Weights of a small multi-label image tagger.
Model: arch poolformer, norm layernorm, activation gelu, patch size [2, 2], widths [96, 192, 384].
Data: trained on drawn branching plants, 36250 training examples.
Rows from block 7 of a small multi-label image tagger, named by matrix and row number. Rows with one number belong to one neuron. Each number is 128 + 24 x the weight over its row's rms, rounded and kept within 0 to 255. All counts start at 0. Numbers have three digits each. After the name is the row's rms in percent of the matrix's.
After each neuron's rows are labels from the 100 images, of 14976, where the neuron reaches its highest value: "peak on" is the class under the peak. Only what is clearly more common there than usual is listed. The data: drawn branching plants. In brackets: how many of the 100, against the usual share in percent.
# fc1: MLP up (model.blocks.7.mlp.fc1.weight, 768x192), inputs 0-191
# fc2: MLP down (model.blocks.7.mlp.fc2.weight, 192x768, transposed), outputs 0-191

fc1.601 137:112142127103128128101075103124087178116148104125139138154121131136138120153115128130152097091117143128144164108166132095125126103170176112136147119109111131176161147172117131129141126132149113118086136100139162120139104140053150137128118110156127103139140107128129141135130152112126122046113074156089106139109113140121124166153130135105093116140124082115147124119149109135118149167130127142145153119114132131125128170087178131109123106152150092115157133128130117125115146096134156137101089167145159147118097144158117069108139131123154137066123131154129138149082102138147097070
fc2.601 138:141109112184136145136103145163151137144109138142139124108154147108126121151109102121132147150146140115108107135126098127107127141119079080108148145074113099108087095092148128149158136134139133137153116176126150135138159098174121068117114140115087145135145148081101098082139145129130073168117132075148160133171165106140129156107104103139119148151134173141085122117085143111171092104152139118135129114116131125110134106118128127133127094109129144116115089111106104146140117153097127159112133107068139125141156120161149141119125124150109115188092121096124119118126160115164188141
peak on: foliage (31 vs 8.2)

fc1.47 106:111159158170107113142176102107131103143068140125118131105121099121115105101140126120146146133128115123149107089112184120121126120108111145124132066116132105111118120139106106117108138132139094134114121192146127133113118122146128101119148192123126151105113083143126177171178085134148142187153162084109123165149099146150108131126176135136137167079145148149123140141134133172173153133149126116132126133123139121144133106150105136131143102113141127117131107095155128195117119118129088125116118139154114152112130128109170131141128127128140123162146167202117123125120198120134134138
fc2.47 107:163074086146157137116124102148113133094133153139128164139138131106116124145075099107092115148131116093103107139215116101155138185147111142112193133131145141110095125101115119125153076141103104101095136155147141150147157093147126118086176100121090142118110166109106081083093136104103108131105120130107117099144137119146132109098100073144114136159133134136120124146132129136081091094108145157150112125097134126132126117155153139127092121132117173108121120121109140135149146163146136115130169125107140181117162147160112135136131145124122143139106098105132145112163117112098144129
peak on: foliage (50 vs 8.2); wood (36 vs 5.8)

fc1.655 087:111149134120122135151094160140100117122142109147165107152097174115111143115086157104137146136153105125075111129123175115115081097120150132144157072098128118125118131086168114125124116130149121102172143114196137175139091151122127120117124123157130118067144138100152123138068115122108122134131103147129089101126139118110089135072133110130181142115171138109130119106133137129118146117120138101139119179129131143127136118151151152126184147112111125132123147125122137109144119161111171071147179092146134124123104195125106126141114132165128104133135123146133198131129133128145142107
fc2.655 087:141095119131145133148152106094122113110132173110134103113133105147105114138163123143105114130114129068125126184133163092140103091103125111147114123115148141092109164160120094112098131086052126107138157122108149135095139144128130118150114113152121111142098153192102192089141137160174117115116115113145107128146097138160135134147135153097117131122112106128093164113143108129160122093125157177138118114121118112136116120131130154135103115184127125159126124096149130089094113120109112123176083130086126110099091064141151151121151135091138111110135131127135149111174161126139155111
peak on: wood (68 vs 5.8)

fc1.44 103:115104154152150123154141135142082173139144133144156104083176137162095122115182097121107157147144102156154104128095141164089127140102092146126143143116115105090098134113146126104086100154114085154123149130136139138140096133133087132117126170160111097117116165166133114138156112117155134087109119124119125092164099149180115122145102107127158120142165184103156120130114124150135111149143114105167096099097144152134116111106138128172099126109134146125098110089137119142102127166135097111129124124123143135112109086133115146146095094159132144137115133081118060113130114098079104118
fc2.44 105:149154114163117113096129117166132091128136133112081152154116095103138146089138141136144143088127147124170123136143140144108077160119100124100116124159118087132132122148113134137131121132081178083101103140158118135157103127112118163158132123096151188129135115087086133187122119099138117140124153150139144150153141126129140095136133175147140115104070122126088153125137148153178143115120125160105160109135145148131126156188111099076153121127106112172112147131135166160141120187156118123159132122160114105142140151159155101112114171110107107128104121122146167130108116140108098144
peak on: foliage (40 vs 8.2); wood (31 vs 5.8)

fc1.219 105:134145090140103129165117157145137108097103139094152088147156105111253144132141123151147106131102102141162116088095149127095129151155156144115146135162115124139121130119108159109143121114075092164129138140124069123156152140122102143142152121107098141123101144140132118116122134147092126132114140128154094150171124169120129126150102155131113124148110128131170141076137101144133125130151132089101149114110115152154123113098136136112147164155129120126131112138168169130157131167132117067116134104148141111137147119109145060118125132129126131095163143139139093106149155146118168129
fc2.219 099:112118143103116129131101114122126097146154159169130153107126158141043100081109124112129122152143153129094167149080074116142178107143134078145094132107130145133101127087137100152093147134155119114112127118118181095109130089141143160127108151151141115114147105145112152138105094097116168132118109132110139120107089061161134152142154107101138101125142149140093110171088133135124142131142129134170086121103090121112143112124142107119128092136138131152116147145111077144100091104113144154117153127154126139198152120082116129133140134131109151140108136111106165131127134142129101147
peak on: foliage (41 vs 8.2)

fc1.500 164:102129139151153137083162121116123117075140146180156141152115108094133120122082169155134151144102126138178146121118156155168139118136088146163128142140117099149115112138125102158104102109092102145123134131101140183106132162113152159120144149141147116139122104129119134117138145103136103108124135134131127103136127078158106127098154132117139130120127119071137146145151124112083152132123165133083147116129126108151153141113132134163103110104102104155114084123116169134167146143142133125142127174166145131110077129120092181182116098103162099143130052112137120129082141155135149168
fc2.500 170:110151172097166130148136103125117140113124136145167168147105134149133141172097161130142131088129105128139139111106153151132127114152129150159119131083138126129176106076098134145120138129149136106141156119095146110090169126109128140106131127139102118122139092168090132147104148119105133152074136100124129109190121099138152126139144113104122108157109074139127163127135087128117131120203122150154159118122093130124176119128140147132148104114130179162149104100154167131129128135141154138095104157124101105156112129162133206147145109121149082147161151114165103130102127125145169122
peak on: foliage (29 vs 8.2)

fc1.1 088:138128095120129152151179099151139125136101075115124112119119134141087146149120116116125186086152102148145113141142135119149126104154158106126105123116101129109139113138142096140137103128095095164128178171076121091127080133156143136139110117161136125105160131118137139154121168125101135147115148120118142139151073138125112137135130164098131174165160182121109149158128127089104098193142130130130131173151107117135108114102153127133146162125144086086129134120149116143171144121113146113123125126147154110113108156145114177102121078154107163142189130071120145108134124102150126099
fc2.1 084:160104169126102117127089123145175148166140155117136117117169106117177110141148120142112099166123132149105108130116177101114136113119118138179118137145167122148153136136131159106122191083113142087141103101156135160111170106122154156109108114112181121137081108133130112153095120135158109158152098130133111104136111128130137116130150138136121091097110095116124149108094159145128109134107157115099145131124163140115120133166105087125094142102121140150120154100130138124097163121117112124124072122097097126117149077121126087153142163094103136079105126168130114207104128117121146130
peak on: wood (79 vs 5.8)

fc1.94 104:083157142113132102154162111144168114131105101126116148124127137088162159118114140121116123158138123134151149121116144124112118121130137124098104181111129143120128147133141128140146165075132154109117158156141111103136172173115140118142119142157162117094059140123129153097090135121094131107128090115155165162088105147112143134093108132115115138124147047160104137086132125129108157147159101114124112200159115129135141125127118107099149131114128119072129137146149118131105128085139051145151111139138150093121151117134134184122123135132111128205127138110126141101128126138103152115
fc2.94 101:127125083157165109107176123140143145123134165089177141141130141130160101122133109132158123110130170143086119149199174136156137149120175100159156130146152140102127130082154086136150089166117133095142157121100121081136118125152120136092137122091068098135131125120103169169140088104131119104138101165113113120122117113110114125124116140088140101134107106143175105104104164130121122115084112084152144126142119125109111147135168109117138137118101143112105142100087134139122123125089146156145127137112132150110089125143142077157112127151128090127139096110174100123135166121158114135
peak on: ground (57 vs 15.9)

fc1.239 100:130094113071164128127164077132140145153109126146115115115148132153136138113152102140111113168128129176137109114107168107131108111130128069133131157129142081188138087173126156139099134165096115090120134118119134127162119119123109129133127087101127110107090091127125112136100156163105084150149096132134136131138139127124132167114108146098106128129090095157113142137094171188136145124161126138125107112138148125136137075134126142089106162114165153120127146110145142118117142100100144190160145128122162126096116114093080101139119154145113130108183143147098115143107165120154164128
fc2.239 097:095107107145114101113077141124125119094149106126152144118102118119147133119095115149125142080138150130086122102138111078124104143139161144134150076122101142079124126118149139112107175114160099137104120122113110100119137156139132093134162141146128172084121137104121080131160112110160160125104143108130110102134124101141134129109103097104121094119160135116118109126187113114133094140066096116124137144128131076112122137097115095163125087169113103157143134131154122146126115156159095093135106130109112123149137136114182148113123095119124141177131082107130149154167062148108077129
peak on: foliage (41 vs 8.2)

fc1.368 099:099138159124123112120125135110105116124147072137169125133164112170138144117167126139112140125096110091121146160182067124161088140166114133077103156138144099151150159145120151124124157140115123087122160103164097111083142145155129115137142160103181144136146117092137143128142126140158111145132081143115133128124151158142094098131127156130113063118144088151067139143138119118096150136106160140130140170098088169138159127155152101130134098135098143142120092131119127137124104122138134094135145121108107073144130153128130149129131097148135091157134125168101137106155159097098106107
fc2.368 093:150134104123103128142131079184140133140152181111101139105118125137135125118089100128105144124140118170119087146104169147157160146101139113183111118103115124133123080118149111137129112119094114172118124167141126132140107103126133123155094080105084127125132157135107119121100149124128123092145140082166087144164139123128147117148133107131172181136130097112152147136120124124116166095156106136180083114151150105103119154115100091154114126094122095112113159128105132110108144133125163118125111117160115199122122140108174090168141130079144147120098130128150118124084118150172127143
peak on: foliage (30 vs 8.2)

fc1.233 088:099123145110129132123126128135080143133167116103131101132159165062156108135092149112116141133128113107149132125123120119121120163107155093099124142133131187138107104145119151130167126158114153149153101129170130079140095131159083125125128106131130150135193114146117184142107143129139154131054142099097136172118128102081137127119140107110106169109144109139173097106100141160136136115132133113129125129159145155102137136128118086152122139104132151123134101105124140128069107143123101160127128154119152126113113145070135072160135170113139150095161143162083147151110131124125109157
fc2.233 085:111147098124153105112109115110120170112129158131163138154117135159103113112094157162140084119122167110118123138155116111149125089175137186141151164141136100110128130135158111118127128115146099098097147118095103131108157126068127108163141124141091126134112145093127107117158128132083112093175093144126095108157080159150147115117142121148135105161125141111127149190141124080179108144138132117138125134147098099133114119121147165098131135135164125138123122145127081144180118117136144063129119086126091134113145096147152158086126101148116120173150118109154148147119160115129146083
peak on: ground (46 vs 15.9)

fc1.762 089:115155102125142129114126114145202121116139106098166103138160129205186122095144082106187120125140113149149122091138153161119146101105166132131148134117166139112116152106097140129118146135132137129078132142099134155135124133150124122118082086115090112110086102122119162145130075156104149144113153119143121142135117130137106125144169132117119172137145104154133104147138098129109161118123115178129148116142097100131135100133131159133073147115138119155152097121135128110145105162077098132146146094126134090100128133121121099085110124153120133073123129123134136116170167172154128151
fc2.762 093:137140143120140132153149128111074112139128166178100126112113094086073110152142156145083125149130126077122122124150081108121162149162129125118099118120131126129086114154125123120119139115090114139201141052139123135116152133148123134104145136090171093155153135139126142107095151120145115118124103109109089131126152138116126119151088112109145111124114130107099176154119180100147139118154106104143143103142185141137087174136140107104154123142142122137127170121125135130141131109201136133064144147126114160161120135107127150119162110079142138130099117137109109153110107117133142142
peak on: foliage (47 vs 8.2)

fc1.110 084:099082111116120131113120113184122142088124171153159170110140113116135144127165158113161128103149148098146142122097132098085116082167138134114154107187125143127108120109145144166091157123144150149167124085107112111092156129120124120117103143162106123138172096097113120073147100106118108126123099120141111122129126098111149126146145142130117107098157122142167100144082098105157116117089155148132136171150153129135109108106111097131123141130070144173128139110103180128137105115134089114152129123135092129123165123103126141150147106154147098167123175143125130095117126107064125128
fc2.110 085:136161116133153127132114121096113076129094140139130104163153105114110109151087143137141110156136118154149183158138130126126109133129135149164132142111112140105150145152133079096098115109144120116129107136133126120159130139130134104134137129138109172116115134144094134122151143145145103174124200150110127131183151095168096144105097137139121110152117154163089134136183123142115156130204127092123123133092089073136090118117137140166146055142176137126127128155142122145119129129145186153149136138127128148131144120122155099114119133173076124098133106124144133151163175146133150144
peak on: foliage (31 vs 8.2)

fc1.610 083:177139130125132166124113097157132141111075134161144104119124124098122132141152132138105097136159120108131163106125102125139151133115125124175114150098097133131156147134101110169116144125074132173111153097137155147117156079129159117105153127168142142101114169112124108137159135167159118148110178174138102131129091086177105080105155162106113121145144117139134145146095126137112151157146149150115136155127094110155136142109137128130080123130120136155113140120120162130153151110139102072148135150093112135137121108117179130174157099166146145117127167097115128181111169158092104099
fc2.610 077:138116135180126108115153153113106139144129119107122158156183093108121129126102121117169147109120114111130134119141160135116129117127077148118119110135127114134115138156113132120108151103146123080143103161136146116186084163104099143142113130102138121112127090104088128123076117144123124116129085103116136117086155162103150167100139098108158136105118127099139143113121122143122153123141140122157133098114124126114170130102138140151180087113078158126118125170149131130092149138159162175150130085170140168149131172130117140097110152107104129156116049123120153089152133112174124177
peak on: foliage (44 vs 8.2)

fc1.353 092:126150096150115117129155083157122125154152118132156114143098100155142103161119096139157162139127141135111117110127106116138135110139142083097111163109137099149163159109093147116137112144097117104185094106105161109136121131116151121125117154162087106125137116128130097161110137143113142133119113131149135115135165151085151124066115112135106139131123132134121122091171160140110101117156070087123149137111160131135180118139132118144131148141144146116122086101110115134095131111154184120194117153107093081126090132124136110147125149181101177095143157176107123122112162118086103158
fc2.353 091:111121170127151183115100148104173133111146138155122164126113152143151140122170129136130092081140133173126123128086145140132121146109159153171138147141114224128078127105148137135117124119155125127105167176127104161146140155170117153134132116120147151107173163121123138123140107121129160139126169146145143146122081141132165094142127146120159128133148132134129130199107142123119146162110115135125128111136117127140120154080112111109122139120107134090122131139160159154127111127154077128096172104139115128091139126162116102115115117074092104147159123113136144164110101135173138086
peak on: foliage (37 vs 8.2)

fc1.265 094:172128153129130143088138112127126135120087173162137108128128140131148132175135104105170121139165152182135116066115156108108134133111104127109138108169169155156149094149091153128098139128171148120156093114127133120130146086125123147083128147135089099099149129110150092127164098160129084115100120073109122137130083120126127191146121102128137091114117105086142127138124105184142154135109110104110092125143116143157149120145096140130161125137121142114132145148143171142117110160138142162162129133156132118138089115090100128140114148151152137151176120121134150174125176145127159124
fc2.265 090:105103079131108087115137137140057093089135103126112121138087090134138137141142109110167121120093091108115149121100148108123118152163128169143158129116107158095082096124103164113152118146098122123149140110152132159092117151129180104107129136133120145115114080113104126105116157128124125134142135146140170147140183112149114130119138134099113138117094153133124130129124086115138050156105171126090149074131146115117136153061146156115140114132117123164149125108141141146146124105140126137093174089124114157110179129109160125087124130144120132149103124156128133126128104167113110161
peak on: foliage (91 vs 8.2)

fc1.507 100:129136151105164111128120154111123145125112101096139139138123167154104134151050158115130092120141159149100076158145166157103090160117156123142101110154135142111139141077131144133135096109136128166190116082116160140129131142114160117133116137103114129071127147137099097134149113131144125159128154179131118151096162130125105081152120109109156112131152164084149139117138141144124171140116119124119163111094098094087122119101079108162138128137128105135147119131138100116098140152122155156117141095173088094128103150136118121153164145151150122114144145132097072139107135087132105129
fc2.507 099:103138129106132114133141094174137157136115108114115070115148121131124113099170118143124157094122098149149166117110110160120148116142108112126172110129117130146094147146132092141122179166131127108133112162070120130128135135115147148132129126133138125187135129167146126142107146144107188083136072080108155117137093160143147094101124134117136130132100117158144109151144107105143145126121187178143089110131137160147112138106129135078134140093107133175146153107112124140135098107122130099113120148054155161138140115111115145155129084090136117094125124121106173080147112141144154112
peak on: ground (60 vs 15.9)

fc1.81 103:058125131123117120089116107123130166130127135121127153148129103155181119139094132116145141178160153103119140142163104135113126147130135168117140135137116121134119115109119143122139128178147080157140120149152126149129115199104126161159116119123135137134104140093130117142091133161120074061104153113070136115145158142129099124149108115150105124133118122089145155098088114137145144139162152136113137141143117123115126170111140129153134111143132126124132159069120128108098142060141177091133092106135094141159089175153089124123172108156112150116124125122141107159140117093084127110
fc2.81 097:140113096098171133123113136127132103099152131070134087106155169119139120101170142137128150111134173124077071133113139138133148166131120094115141123096118136096109164137115087121143122080157175137145120151081109135144123101122132104128107109177102131132128113090096108124153168114162132128140117134120137146126109109147127109077164152130161066139138103139117118121172150186110114146114121140107117118110098175141135096156121104090120138096115134105144105159117126104125084139141155139108162136134133132105173101140132121101108135139127075156153142120132194102112126110140122099
peak on: foliage (69 vs 8.2)

fc1.75 118:112110113133114100182170124140102167158146151122103087124118103125125099126134110136134138117150113135127109102091149117141122113124070170141103122141137189140114136087079141088154120110156148134114125120126166098127116117126101119100101134085113114123143157147146106131175133095119130176125124137085169127127110128121103100083120096114116166149152136162126100144121107150138188140104160138124156099096163133126106088128143134111086124126070129140106160144127168144133139122131104158148175131144137120099119168122100112133126150119159143116118124105112173158115088085159125075
fc2.75 117:151136148093151105127099109140120147135116099138115125131126098108092137155117133176099122129138135133158156105169133126131111162127163098148155140095199060124168145120102154142144127081124123125089108119148115123130115140134136130150132094146094105137134124140181121124152128159178099121180119110127154115137160121121132106166143104180126147158160147114127110098137156090109116096121099153116114117143164107123149156106117101118163135075127137158100123097141121070123161119094135115121104119105131152133101156096125104139156115113120169130158101151145095110150146073103147084
peak on: ground (52 vs 15.9)

fc1.502 117:190135118153091159140129120129074096140142120157155139115101137110227120113151129157119149132105120110112130124141120128134123136134150170159115134144147121173157118115137083136136111162115160118115147140148132136164119171128137145114145151127132106111128100132135143129080128124108192118104124111101149135118092154132123118125145142116090113120135108130138105153126158122148109102158122110106158170130097122117178173158119159144135169132132146111080140148153142147189116134127117131126168140112143150097097102137129172119138155162137138104107088114117102119160090124143201161
fc2.502 114:067108131155169130127128122160165160157120160127140128117146154180112115130117129134138102145150146130127098142180137114160157151144144131162114135121136141105119105160135164190103131107111152173099139130132123112094127098122149099135104080078159169154129128120134146106126145140163109162166141123105113085111156123154165127112127140111188127136136090137098123130132133099149101106112111147127130136158170072146118120140141101145146136161161119134120098135117094132115128125130136117096092119163125134153105089106157122130099132117190179137175132149178148158116163109142121105
peak on: wood (50 vs 5.8)

fc1.597 112:116117115106092129101137074096175082110123140163119142126126116154099117092141088153155150099138151164101126125125140103071140117141114126160159121132104178107099134151127091142099143113121135138124115119114152146140107079086125164108145115124144099124120064132135133163112114141164137139136097156102104167137101116120109150162151150071162145122115135124146140116138168076169091142154158142099143146129104089140154146116102129122173148090130109114129086107136136145158104152065114096128108109136109118118129159135153129134166154142124156160132147136173128152124140100136113111
fc2.597 102:158137133136113120172151164136124190143108142109189112129128102098120142129166107115152131112120110114144152139095143162186150145125148134101079159134144136138149146167117115093093128102119125135099136125138139146119119086133137107126137115116157128167101161161120137134060129122130136122144119049124093140128129139132147103145148178172082117136126119159114136139124130166062128134095133144118082098127148146111135102122124141127082131113129127169125156135174165119120121101101127097113109153154144169094112111121114097144084141144130122078126168108130123095117140136113093143
peak on: wood (96 vs 5.8)

fc1.545 140:140146156092159166170135141129136113118068089117121109133169124080138127095157127129150118133126147155107134118103143136093151105119154089154122120112110176090115120128181164125100113129121100152167144125143102148087139087105119116140101131128121127149146134132134143123129097139102162127117079125156106130127141111129148133130081139088159059138130174097155099106077101110135145112158139147151134151153108111128131147158096130109126119121143088177111152141132130100104081142127095130133133125139153138161132136127176157120125152071153128157138166138156126158145093096147132175
fc2.545 144:109109113090126147166099125124117124088136149101107112148125135126149148170089154137135101080158142118157133150169160105133138135126124140149110151153141085119180150142142161132128169117132123099149129065128137097127143122123129162102091104150098139100154085111122112093168171179089112131122123119171153110119123094108144145143109122120142100178111132143128103113144110136125124134155182077170142119140106100118184098118121124097130142156084138160147114118136138097118108111109157147145134173121123119133098105143103089126097123100077101124140161109138132134125149140132142071
peak on: foliage (68 vs 8.2)

fc1.329 077:154136124182142133117131135127120146179107110146090079135103090134118108143156139127110128167109161092114136135144150089102113087081151101113151155104125135128111153172101099138117109102098120085123138123138106116158122144109136070111138122092103102116127131117158118125137068126122141121116140143112086150126098127094124129054131157124116171078095148118126163058134120161138114125091135103117133152093132144141122099143155181123146131092104127159169109130144136100121112171129160117138120102128119060146167136138143133128116135150133125132142115152128090162109145118124140130
fc2.329 078:143119131077139099157150143131118072112156160142127073118094118167153173105142141126140139110158070125121143147113090127105118133143126142134095127151066136126153144113151129131114126158148141161116131147123137118107071150119112147148148128112131129087128162118074142157131143088154152129160133175191143130138136139121114094150123137125116136161194128126131130148123135108139138124129134139142109125191112122110127179100091113144131099154134120101113146130100107161115098142149103108164146129103127193116102069168140110143135127141112139129145130147109163147152126131066127124
peak on: foliage (26 vs 8.2)

fc1.362 163:125101089137119140136156094133117139143118142091147121103126162157181139079133142122133162137125136145109139122150146142115116127106125092115162113130119111144111138080131107149151100096115132160127162124114126146130140141127114144139123074130103128110084183122128112143151152144141111132161141202100117106123128199234092132133148151135095107124113131087153127158148153066102148123128117146132107127126114152114139129133157120095186087142094097158131130129131106145101161141146105136156152119122141114110109173128116147129129131073142113127125129153160125106124134139171152117
fc2.362 145:116130179123106168127124155135142087115146139123135125109124104081116140161119119150129151163103083129140122126109133121142141133128113117147123191124138147154173124105146167094124118069173108128203123128134106153117109150148132143125154162156180132159137109126146128144115128165091166115127139118087059155101092109129154096154157090165116183151123130140109156115124167078120105161102146152145148108105118100126152139097149093106135138149179158155120142134104106119114097129101100145135106129109097098120117120145096162125122115121135158124104147138123129084138106139131132123
peak on: wood (96 vs 5.8)

fc1.161 115:114177121131129106152100156127130181124157156128139107139099148121120165103134159120122166138119097122124109155102131137116124134146154125121159130133162111133125101113099148156073149134140078130170155161136123101131097120101097111139141198127140136129122163152163064107144122165116107115114140154160085142122157128114151127136102093110148142139116140155120144089126118120104074118135139156148124082132114159150129078105149077116134143123132180139146173095129171127148111179107156114156079135126111156123130157149163153156142101110107095162105145144139150143126123093110115134
fc2.161 114:163081133157073156110139116138162102145132142168096155109152129128159115118163126132145149110178151086107150132104128136144145105124090123101104146123081140125129161129127145121142140130102149117104119119116084118143150116187149146154125150118156132140107121160125150142085127098111139136066159096116129116153112135165113153156090164131122123132186128156095130139143115162098138138148114152165090108129150136159121173139127136170151143141103123142150112141127155081094138115136097155122173150163146104088115078124120097138089138076107123133098130118152108098116139111148114169
peak on: foliage (33 vs 8.2)

fc1.751 101:134110155162165121139138090095119143145140115127113101110128137114104139120130149092135090114125084115087118135131154145123114100096117175110165106113141124130135157158083119193137131130102144103102113111168142182155114149151162128136109088127104159116135122102143173131146129115113153149145111179118108088123091146096156102127135129139134084121141168070137137174098092133134116150142165121085112127121137082159160160141098133117158077110155144137129106120111151120193142137129128149147176122156130113134118176145120124122120118156155129079132119147129086147099127149132139105
fc2.751 099:128097137079147124106157186147147151137104162112136095131091121109126126114106188092124186111146141101147147139117177104164128155178110139102110150138076156114139137132116152098119138158145093157197114136144145112145171088099112116088119131114129126137131095149108122132133139138136118129113088114129144134153099068160127098127119111081125092115115135110083125116147101175099130155148106097133132155125107109117149113101096099163135092085116116147121120068132108154092116119112131118150132128112150168135119112121134146128117124120135122143115161099077132153148127158130111123
peak on: foliage (30 vs 8.2)

fc1.593 123:119151115142138131127104147126124080139134118168161102127113087109181145146142103132103182124167082121083170127161129135150094116094101181127107118147146145116102100141197154104118086115128127106147125123171137154147122127076113090071155094172156143150136139080139099150134112155089161131131156145111160109134109133124158136109170128167150135128103106097131156149127102133119166111130108128151108161149090127150125120121104090134117140100153165094132149103163166119138136102139149133119154121150153135071107124106142133129121105129127140154094130130109127107159125149137133123
fc2.593 116:181086144122142148106096116142134135135119143112123147138125157154081085148111149133170093156093129116161103144141130105114141141164159120142129119153122133119152154054103115111155144155121179128096117174080117129091150140165148140156111112112101136168121102132147126121095157124114108079127137091103129095156150143079104118148101143102158123113176125159124113135143120109152122154100107105096145080094146161091129098166130134118143144139106148125117092157128104168092107137149113131162094137100129100135106092116119119117105161117151134118179101131139140158104136123144101147
peak on: wood (48 vs 5.8)

fc1.224 139:106112121122093151136124079119117107150137129163117174132123136119149084135128114109128138116154135073123144130134178139123126132102087135110087153108094117119145098101184154142122120169130105159101103144126175169098118120161138105110101109124172128130152131113097109072150168129129134176111127157134121161162159117144122140100138133133103098113158110134104086119120102116133169151153137139172127108131150132166156074125139151132128118185101159147123086148126157142117105144136141175149157134130131128138145131156143136130095133091083107142086105130137117089115105119100126064
fc2.224 134:160114126119157139093098103155112105107104189083154119155121146165170122115126123099131114146137128112099136126150125086108138092155156145135163092078122118138128152146143131121162123126130127131125127159189168082146124127122154117126090116138102129101104136090151124147209144100128085096129115148117165106086154182165143118143142128134123115122097098107146157156105116110157114119163129164121167134116124127160113113129084163123134113136125117096148103136166119123121164112164128083151148118107162156131133115122117120136165112203128111150115122108116120162131113147129143145
peak on: foliage (58 vs 8.2)

fc1.338 118:137105130118126125138138155147154169138107101157107111107166075101141150114106148131124113144146140135127136111109103149188145127104152058143094114121114130108138112084115145110104097149127137123065101103106122121119117173142119144158136136126114122115135132110072161140107151095146119132162104164167140129102119143134097102111143104189140108136169164126145122083142128117119150154119133117143148065112130142148066170171169127148107119141129109133120123139177133170106112126101164136166104122122126127121142172095136115130149119125132141117137196104088117126150120113153146146
fc2.338 119:143124144126119170138116149138126156143112106126106124152122104115112119125118100142091108160134125137130123157144145210122129156154136127119080115110148175159117145122125164123127137095118140104125116120150126147109137119139142119092168134148134133125127095125166126121128069157123119114129141106141177125143161133117098109086167133085132087135155143155165154117133128209087119151135123161111088136125129126112148102141118155136060147138170160089151173140116156152123077137101122126136120109112171102129155138114091121135136093132100143124109061148172101176144141122117135121
peak on: ground (46 vs 15.9); wood (25 vs 5.8)

fc1.494 088:129121125173146149167105129099127099096117120130132136115162127136136151098095110142095119139105160109104133087152155141105096089091127118102073142134128075114119138104130107172097117107120139131130159120150148101175129082146132174093164159141108107122165135145129138134166129106138140155114079154137141117155105143118175113122089124130136139106111094091137093170128107104155102130123088098116128117089095092138124118132126123184106116104144114156119116138154074122116139166096098121169151090128134117142148138093126120122133132187175167131136084101121129124114132163130142112
fc2.494 089:124159142081115114123114098097095145153187121134151113091141120123140095140112138102121142152108096119121142134136127140159110160116131089148139096159153151115141106155068117141125177174130136136138128111125085111125135173123143149119119052129116157097103140101147138146124127123110137116165115136128081121129143080130139145120128149123163128104160141124119130032132127174110132120127142155169156140162149145116133096106079100122143112128142142172113143122113134125169124115179148179085095147105138126151095150130157102139147115091096128135144139113123145134121097132110096115
peak on: wood (64 vs 5.8)

fc1.688 098:113119111041122114118115095139128124119083099113106123136142120155110156109167132102151157076146111135120129119084141132097158111112132163093154108134121119108158120099124168130129105108130142149116166164112166084159128122127088129125114090097101124148108115116144127145116117126118110126142089087126105100129154146138172110111124124153145077128143139158122110087138117109121082075130112138119126107148133112135131117149103114130142115159128075164111133118131092130117082145159144123134181124129101108095091120153167130137108082151122148140147128083114108078126128070158170148
fc2.688 101:082117122167158148169083083132155155080153179154101139150123119081112114149102153112132107149169179136146111112162113124103098156114122106142120112116124139149120158119112117147135134183134132102173143108142115134110181159173123100130117120155128117085142128165093115113114170124088124118101118127119152118141117094136135125150107116119138142110089203133123124122145114159114140137126142105191154144106140139116115141071135145113115135104115169142118117138179134135121157131125119123169089124090153137169127118094096104134126141112137091138138163153139126132141092112110116099
peak on: foliage (44 vs 8.2)